{"dataset": "single English command words and digits, spoken by a formant synthesiser in many voices", "train_examples": 78125, "win_length": 400, "targets": ["word"], "norm": "layernorm", "hidden_act": "swiglu", "mlp_ratio": 3, "head_dim": 16, "fused_qkv": true, "inner_norm": false, "layers": 12, "residual_init": "none", "beta1": 0.9, "beta2": 0.99, "max_steps": 6100}
Rows from block 3, named by matrix and row number. Rows with one number belong to one neuron. Each number is 200 + 40 x the weight over its row's rms, rounded and kept within 0 to 999. All counts start at 0. After the name is the row's rms in percent of the matrix's.
# gate: second MLP gate (model.blocks.3.mlp.gate.weight, 480x160), inputs 0-159
# fc1: second MLP up (model.blocks.3.mlp.fc1.weight, 480x160), inputs 0-159
# fc2: second MLP down (model.blocks.3.mlp.fc2.weight, 160x480, transposed), outputs 0-159
gate.101,122,167,178,257,217,325,264,203,212,166,159,145,148,227,209,196,176,168,218,256,266,179,151,305,171,150,212,205,211,160,188,210,165,250,206,170,155,200,258,259,217,167,224,165,166,181,187,231,229,164,169,257,204,249,143,220,263,241,148,222,243,196,160,192,200,252,137,217,194,183,170,256,209,220,206,251,199,223,249,177,277,241,240,177,182,144,249,249,126,266,302,205,205,226,173,211,204,174,215,181,138,225,265,160,196,214,148,167,183,159,217,201,192,185,215,231,232,243,260,155,103,177,204,235,198,214,125,177,179,216,223,244,175,213,148,242,184,161,271,200,213,126,195,162,241,250,270,156,230,228,206,262,217,190,179,228,228,164,252,197,209
fc1.101,123,205,220,218,222,168,170,147,179,215,213,114,287,242,144,230,182,222,193,143,161,252,173,155,206,199,224,255,189,186,150,215,182,187,210,186,187,212,162,183,167,213,193,290,193,159,128,139,194,212,155,153,164,208,206,157,125,145,149,200,154,169,241,133,174,170,222,216,198,227,287,188,201,229,166,201,200,169,175,227,135,184,183,201,203,238,177,185,233,184,221,223,209,162,235,228,142,199,159,260,237,137,174,242,236,218,287,177,154,284,144,252,238,237,160,218,136,229,192,183,325,251,138,168,207,201,220,179,154,198,182,107,184,190,259,202,243,219,203,263,179,268,271,216,253,199,161,196,176,229,274,227,201,223,266,227,272,239,201,225,180
fc2.101,120,229,205,154,162,174,244,192,216,236,148,223,221,187,183,176,199,254,222,221,178,127,198,160,242,195,251,226,185,188,254,246,242,241,176,234,220,170,156,185,181,245,177,176,200,138,133,184,129,159,164,231,181,263,143,138,103,190,209,208,234,187,235,148,242,154,210,154,149,175,195,199,178,299,201,186,221,147,186,217,180,304,227,240,150,183,197,214,187,155,255,158,205,287,259,193,129,172,159,190,156,191,221,176,140,213,142,170,230,219,259,263,235,201,184,221,207,194,147,212,274,203,262,211,253,167,139,182,171,230,172,210,180,233,199,204,222,177,203,268,217,185,183,268,176,139,267,182,255,220,164,279,236,201,246,255,228,196,206,99,134
gate.102,080,187,175,229,242,277,177,221,187,223,242,184,173,199,204,166,244,195,197,126,171,182,163,150,187,233,160,200,141,184,211,220,191,278,166,138,244,208,251,274,214,220,263,187,192,247,262,229,176,163,183,201,241,148,156,247,212,231,165,160,187,294,171,196,250,175,221,188,177,121,168,249,202,62,195,155,187,286,246,214,262,142,105,204,228,181,169,162,155,202,197,162,219,259,245,214,175,202,175,184,219,210,141,199,204,149,207,217,142,153,200,188,168,225,188,193,179,125,185,143,251,186,239,150,276,222,187,234,175,189,196,205,219,192,154,211,206,190,279,171,210,134,210,220,152,160,270,207,178,229,149,217,224,175,235,203,132,140,267,244,263
fc1.102,087,240,288,186,167,201,222,256,185,295,193,174,194,213,207,187,197,278,133,211,189,180,192,231,179,197,165,248,290,187,229,168,197,255,182,245,183,156,162,197,164,154,200,279,192,138,213,131,209,234,190,170,184,237,175,220,191,211,154,188,206,142,169,201,145,216,160,217,179,160,238,200,162,224,255,285,138,214,188,177,135,197,303,178,178,171,291,139,270,241,222,181,186,178,202,143,222,183,243,194,229,129,300,191,219,245,132,235,218,209,221,232,228,177,203,111,183,229,271,206,251,282,183,248,172,184,179,181,160,249,252,185,238,207,230,144,220,135,207,211,187,194,210,199,186,240,212,203,198,232,130,289,159,183,132,175,192,164,201,201,191
fc2.102,085,229,254,179,208,228,141,169,232,209,186,251,204,227,169,249,186,176,112,276,189,245,266,186,145,190,212,214,205,206,210,245,212,171,184,245,187,192,193,115,168,197,263,168,214,192,171,130,294,264,246,200,157,189,215,229,178,202,171,201,207,191,201,186,203,110,213,244,153,236,126,183,178,194,217,268,200,217,285,145,165,209,188,225,202,200,294,226,150,246,186,163,147,156,204,126,137,203,164,109,201,138,194,173,191,220,174,173,244,170,164,216,200,198,175,185,177,175,145,296,208,189,137,148,242,243,169,133,202,167,233,197,211,162,195,275,169,183,192,220,193,198,153,230,164,305,205,160,130,159,233,256,153,176,199,249,149,163,240,182,223
gate.103,081,249,233,173,208,211,198,240,234,184,154,197,197,179,212,173,191,166,213,222,214,237,207,204,126,202,235,194,212,153,164,200,209,208,217,244,235,253,134,175,169,241,227,254,221,186,279,209,192,170,268,255,165,190,233,201,269,192,177,209,188,237,191,199,295,235,235,189,177,101,121,159,223,188,200,233,166,236,185,154,218,179,102,172,203,237,104,213,221,63,260,200,222,149,196,198,253,210,190,253,228,191,216,212,186,173,198,192,204,166,190,278,162,193,201,198,173,116,194,223,261,147,238,213,168,82,199,243,188,221,196,163,225,199,196,189,192,252,170,207,197,252,213,172,215,204,237,273,195,158,228,204,130,159,248,347,188,212,246,212,162
fc1.103,079,224,309,210,263,248,193,225,145,217,284,250,174,189,210,181,263,239,178,242,231,234,311,142,165,176,265,174,181,203,205,189,175,177,209,200,201,146,216,215,206,221,223,262,156,232,156,169,193,250,227,215,232,120,222,238,133,177,180,273,221,158,149,221,216,165,179,213,215,175,210,250,202,198,153,153,263,208,188,251,169,181,155,257,208,197,185,217,197,237,171,193,201,187,245,142,203,161,153,221,170,211,239,170,167,208,191,178,236,291,234,157,138,189,227,171,121,214,183,185,199,171,75,245,155,142,199,156,228,176,196,196,192,267,198,195,256,142,195,190,223,181,181,238,239,88,162,202,157,182,153,230,203,285,225,120,213,222,236,239,196
fc2.103,087,200,215,173,177,145,192,268,108,234,147,284,219,190,247,265,262,203,246,233,244,254,244,212,185,245,189,149,221,134,181,197,226,199,238,198,264,146,266,182,148,166,193,220,269,154,195,135,201,189,207,171,197,229,246,168,264,257,161,219,163,199,129,299,230,136,269,191,171,95,214,224,222,185,192,253,179,246,191,163,169,131,183,166,191,161,257,192,181,193,180,209,193,181,188,98,204,197,177,168,219,258,181,174,201,158,226,249,218,226,182,293,212,224,168,217,270,205,223,201,162,215,290,180,241,196,170,201,269,221,184,223,176,210,176,216,215,206,157,218,171,205,199,229,203,239,306,249,202,209,276,205,207,166,160,187,184,216,199,128,186
gate.104,123,266,206,157,237,205,168,228,235,178,190,223,234,172,197,200,240,247,226,162,152,206,105,212,108,258,145,197,252,170,140,236,206,211,202,208,231,210,148,252,214,207,181,213,210,225,262,186,112,153,222,276,192,200,231,200,263,197,201,149,172,205,177,188,177,190,253,190,164,145,228,139,275,232,206,182,135,243,165,201,201,182,185,211,224,210,190,175,211,55,239,172,243,180,200,195,223,271,174,190,197,300,230,215,206,187,216,251,221,174,172,174,198,224,138,190,210,214,165,244,137,187,270,245,165,119,230,201,165,221,205,237,212,226,108,150,178,160,184,143,148,256,219,231,242,155,216,226,203,150,109,160,153,161,177,279,201,223,190,165,165
fc1.104,116,219,138,213,194,144,181,124,193,286,199,240,215,166,226,119,184,156,205,267,245,154,266,242,256,194,230,203,223,125,266,180,201,226,170,206,215,222,181,162,153,135,273,249,169,152,193,246,235,259,184,168,169,234,215,233,283,220,199,252,231,314,200,185,229,172,133,227,167,193,258,312,132,206,204,207,227,132,243,173,232,260,264,189,165,141,169,214,200,254,155,174,133,251,209,236,253,171,244,236,204,201,190,244,175,218,165,169,224,160,241,218,162,132,242,212,234,195,201,160,208,206,180,197,200,270,209,193,215,126,208,177,230,209,203,208,188,196,212,234,184,160,152,217,112,204,201,166,171,186,229,263,164,250,182,148,182,187,192,159,184
fc2.104,112,158,164,194,141,110,204,238,191,178,176,210,246,202,125,120,253,246,172,170,91,200,197,167,138,131,204,189,202,145,206,226,278,173,214,228,182,193,161,143,182,210,276,185,179,235,194,114,197,152,216,233,209,130,134,132,208,190,272,208,195,167,242,191,219,181,205,147,175,249,166,190,234,290,219,213,204,199,184,228,148,200,189,181,189,216,167,140,219,128,206,240,161,218,167,156,201,209,249,198,175,191,171,226,199,172,227,188,233,190,206,261,215,217,188,204,142,231,214,179,223,218,175,246,193,185,200,195,259,215,246,82,224,70,192,142,240,179,153,200,204,200,169,241,149,202,212,229,225,227,200,202,145,166,189,233,239,275,158,107,148
gate.105,111,175,195,188,254,231,213,144,212,130,200,297,164,169,202,246,263,180,216,203,185,256,232,112,245,223,184,242,127,185,204,171,180,199,226,211,201,191,246,141,239,192,282,190,266,227,147,223,186,127,189,287,205,151,152,184,190,207,171,167,195,237,146,193,235,238,196,190,203,201,76,212,220,196,210,209,206,236,228,197,255,155,128,194,202,191,163,234,219,184,196,222,237,274,242,156,185,139,200,156,162,178,284,213,189,204,158,238,143,258,168,213,199,234,199,214,240,182,130,257,186,187,169,187,236,121,172,193,208,205,267,204,248,208,189,178,197,276,206,228,268,151,242,180,236,129,248,184,219,318,274,215,228,228,152,181,183,217,186,223,246
fc1.105,108,163,172,230,204,222,168,176,180,185,261,259,185,234,190,247,194,254,209,222,146,164,160,200,266,197,225,267,212,171,213,153,175,260,237,169,195,254,204,196,225,201,166,279,210,170,121,157,204,222,168,201,170,225,190,232,153,269,193,176,248,152,221,205,163,210,233,213,260,210,233,183,218,148,173,96,142,183,214,201,235,228,218,219,252,210,245,201,163,204,174,177,218,122,188,203,225,225,178,298,223,207,166,164,295,216,174,204,190,143,207,187,212,124,222,108,206,262,216,193,241,167,253,99,167,203,211,149,237,204,220,261,137,250,192,289,176,108,165,219,212,185,184,177,155,162,140,175,144,211,197,110,284,160,217,168,210,201,200,254,216
fc2.105,099,213,235,192,214,143,191,248,236,230,216,153,262,196,231,243,223,176,153,175,237,181,174,142,128,203,196,161,167,205,177,203,144,216,135,144,164,219,183,259,204,220,242,213,234,243,214,248,133,191,218,199,206,193,202,191,198,146,133,160,202,278,132,204,189,202,224,232,191,186,208,213,270,202,176,183,115,280,215,216,216,256,161,155,253,244,215,236,210,192,158,233,234,173,191,275,206,115,281,231,210,179,174,256,221,300,156,249,193,167,190,203,124,128,193,172,259,172,195,170,222,144,230,128,196,199,248,203,161,186,152,267,163,263,206,205,219,215,142,183,213,292,233,241,210,137,250,108,156,219,121,186,175,168,192,170,215,261,216,215,184
gate.106,083,180,233,193,198,222,258,253,112,188,184,146,195,248,254,206,218,196,201,146,133,187,243,184,246,211,225,115,248,202,207,190,198,209,154,194,277,185,269,183,133,179,272,228,169,237,281,247,173,198,164,231,260,196,197,245,206,170,246,266,192,176,191,224,153,192,149,180,218,190,139,155,232,174,214,209,223,249,171,161,185,179,202,216,206,204,211,250,184,76,140,127,176,165,188,249,222,281,229,184,207,276,199,241,137,175,195,300,199,213,147,238,237,204,217,264,197,187,164,261,207,198,204,202,220,182,124,307,144,188,186,148,186,198,233,141,235,219,273,250,139,253,203,189,181,139,217,186,189,252,134,225,184,203,205,183,187,207,220,222,184
fc1.106,086,178,194,209,164,224,201,169,151,164,193,220,139,161,188,201,165,253,209,205,221,252,167,263,248,218,213,213,235,197,299,204,213,186,268,216,216,209,200,235,200,249,134,118,207,120,209,184,225,152,215,263,193,185,220,194,220,220,203,151,237,210,210,243,231,193,279,135,230,181,254,153,218,169,228,184,182,169,213,187,207,117,174,182,128,212,247,189,156,148,235,241,218,241,320,132,175,224,170,183,212,241,137,132,246,164,262,208,235,152,225,250,241,253,185,180,241,203,108,153,157,202,240,216,190,131,124,165,251,182,253,167,253,190,171,195,164,115,245,239,211,206,266,188,220,226,248,172,238,225,250,150,217,257,176,223,178,157,242,201,243
fc2.106,080,234,259,209,180,177,161,182,152,268,169,164,206,153,112,116,195,206,184,166,211,174,170,177,227,212,201,192,201,174,204,204,248,254,112,171,179,213,235,261,150,190,198,208,148,167,143,143,243,203,124,190,199,203,164,126,165,193,262,183,179,145,219,141,197,204,183,228,217,252,211,181,204,257,215,131,219,224,146,243,188,155,212,251,139,179,173,258,93,172,236,187,196,138,130,259,259,157,215,121,224,172,108,228,131,210,230,105,224,245,194,236,227,225,175,182,170,172,186,198,162,174,221,236,206,206,164,171,262,215,204,188,189,252,240,127,213,189,182,244,233,248,204,231,122,183,159,159,227,176,211,212,130,261,259,219,233,200,170,209,159